config.toml
activation = "swiglu"
init = "kaiming_normal"
eps = 1e-08
batch_size = 384
Rows from block 3 of a small sound classifier, named by matrix and row number. Rows with one number belong to one neuron. Each number is 500 + 25 x the weight over its row's rms, rounded and kept within 0 to 999. All counts start at 0. Numbers have three digits each.
After each neuron's rows are labels from the 100 clips, of 14848, where the neuron reaches its largest size: "strongest on" is what is common among them; "peak on" is the class under the peak. Only what is clearly more common there than usual is listed. The data: short pieces for a synthesised band: melody, chords, bass and drums.
# gate: second MLP gate (model.blocks.3.mlp.gate.weight, 384x192), inputs 48-95
# fc1: second MLP up (model.blocks.3.mlp.fc1.weight, 384x192), inputs 48-95
# fc2: second MLP down (model.blocks.3.mlp.fc2.weight, 192x384, transposed), outputs 48-95

gate.190:411467567504503510499518500511497496491505489487504496507526491504497505503502506496499499540512489479511507497506532494500501496507500500501447
fc1.190:486477487495542494508462370461502510502494523539497501479469500494501498498518497500531499500491543557493498525503499510498498516518532499498574
fc2.190:491501491521494500459509484504496478531499479530500467481491529510482521503505475478504500499514473503489500496499527507500536548518498483472498
strongest on: reverberation; text has "room"; text has "reverberant"
peak on: no chord

gate.184:497479511501494502504497522507496497500492484572467496512477521501499505442521510499514500499503502401500499470495499512496519500492453519500505
fc1.184:503499499405497519486513484507544518505514501428498505502546478499500497498488551535518499502514500502496529535509499500497492520483499530497497
fc2.184:435500495506499505494506500500506500534403528500515501471498401527498486504501516510501498546480478491501504448500494542508480502569527534504501
strongest on: key: G# major
peak on: G# major chord

gate.268:485491598503633497497498500490500502501507512501499535500488499500500500500499505506515500484496485407435508501549498501520498475552505499541450
fc1.268:477497515499639499492498499476499504509505515442499516500485499499500502500500503534528500506498466454441499500535437505525490499513532499561460
fc2.268:499485497496523498504500525472514499496403504498492530515509493514528500500498497503498500514504461478442499500520489503498502497524517502500489
strongest on: tempo: 70 to 80 bpm; tempo: 80 to 90 bpm
peak on: no chord

gate.129:487495445474487430487499549498503500488504475500588498498510500500500500500501513501551566501505453513487509503507531503501500423499497502511504
fc1.129:497519474509500501457501509500489500489529494530500499488474501479500501502506447435495499558485410498494480493487446500501486504500499481506523
fc2.129:499500500486495491486515483497484505501499497585505498524481554499476503512524500472499502525498511500513501494505489510491486477500488494510497
strongest on: tempo: 70 to 80 bpm
peak on: no chord

gate.301:505528503504495498558490500473489500500498501487539502443449502506494510495492500500546501502506363509508499500500515539500520502579485495500504
fc1.301:484494497571528506488467511484500502504515483498497500502516496500475497503486508437501582557502507489500496498501505532500502532528504496522496
fc2.301:506540485508527605513507499504550491493495499512508501490500503501586490560500498504506483493502505507503475464580535492497439492502512508507501
strongest on: tempo: 130 to 140 bpm
peak on: no chord

gate.36:464473491500507483495498491500515521513498500498479503502499501502504500513489483499494532453509527480506495506500494467590455495504513494493511
fc1.36:484495490523515474499498507521505500522497506501527498502501507498507496509491540498495519477557537514510500496504456490540501446512502502500449
fc2.36:574495493490500474523504496499497507518532485495499505502499503500502511513474498502500510498500482529512500501496503508443500516448510501501465
strongest on: tempo: 90 to 100 bpm
peak on: B minor chord; G major chord

gate.293:496498453500499496486509503518523500465561489505503502529469493501500500493504501545500500500515446533486496499500542506491388491495490499506493
fc1.293:511549514471500524500473490499500504523516523489496515539505500497500555541516502503496498534503540501496505519485510499511501451466500488503506
fc2.293:510529506557501497502499500516524500493479501524507501497516501528514500481497504493500500481404516503478500506500526499497485500504501501458490
strongest on: tempo: 150 to 160 bpm; tempo: 160 to 170 bpm
peak on: no chord

gate.54:485501501497511511496500501512492517505499498495500500496495500513491500500494500474485510502486701521512495491485526513483473501499496517501507
fc1.54:506484509500480486517500511494530498500495490483548533511505505500502498498508508531522491474506409476491509501511501493546503501502502498500495
fc2.54:499500498501496501494500482499503500501500488485502495498516457520467500500505501513498496500514508493439501556497493501495507505501545499500501
strongest on: tempo: 160 to 170 bpm; tempo: 150 to 160 bpm
peak on: no chord

gate.335:472572498565488521496521510501494494459475500506499503493479487510516499504528499501504497508489447497500534498511498505491500499504489520493502
fc1.335:498561481504486501496517512507491497474499498505513510491459498498527502504502501501509496502486480496502535500541500502498500510508493504499497
fc2.335:522492517526538483477512506502526499485500497504500501497500486507496505504497508452500495432498500404443496496502500489500513499492501511494499
strongest on: tempo: 100 to 110 bpm
peak on: no chord

gate.217:499489447472500524475495509503496456516496465499495552502506485524491529506521500500500529504500456500493533550461482459584477496487504523469499
fc1.217:532502499494510488488506480499508474500498457557471461490492488512501501500420582490534471470504509509500534500503499501501488450494545500500518
fc2.217:522486549549500487500501490518528502478479507514480482490499498502458501427518500493509508500511503503464459501529505500499534499452505500502513
strongest on: reverberation; text has "room"; text has "reverberant"; saw pad
peak on: B major chord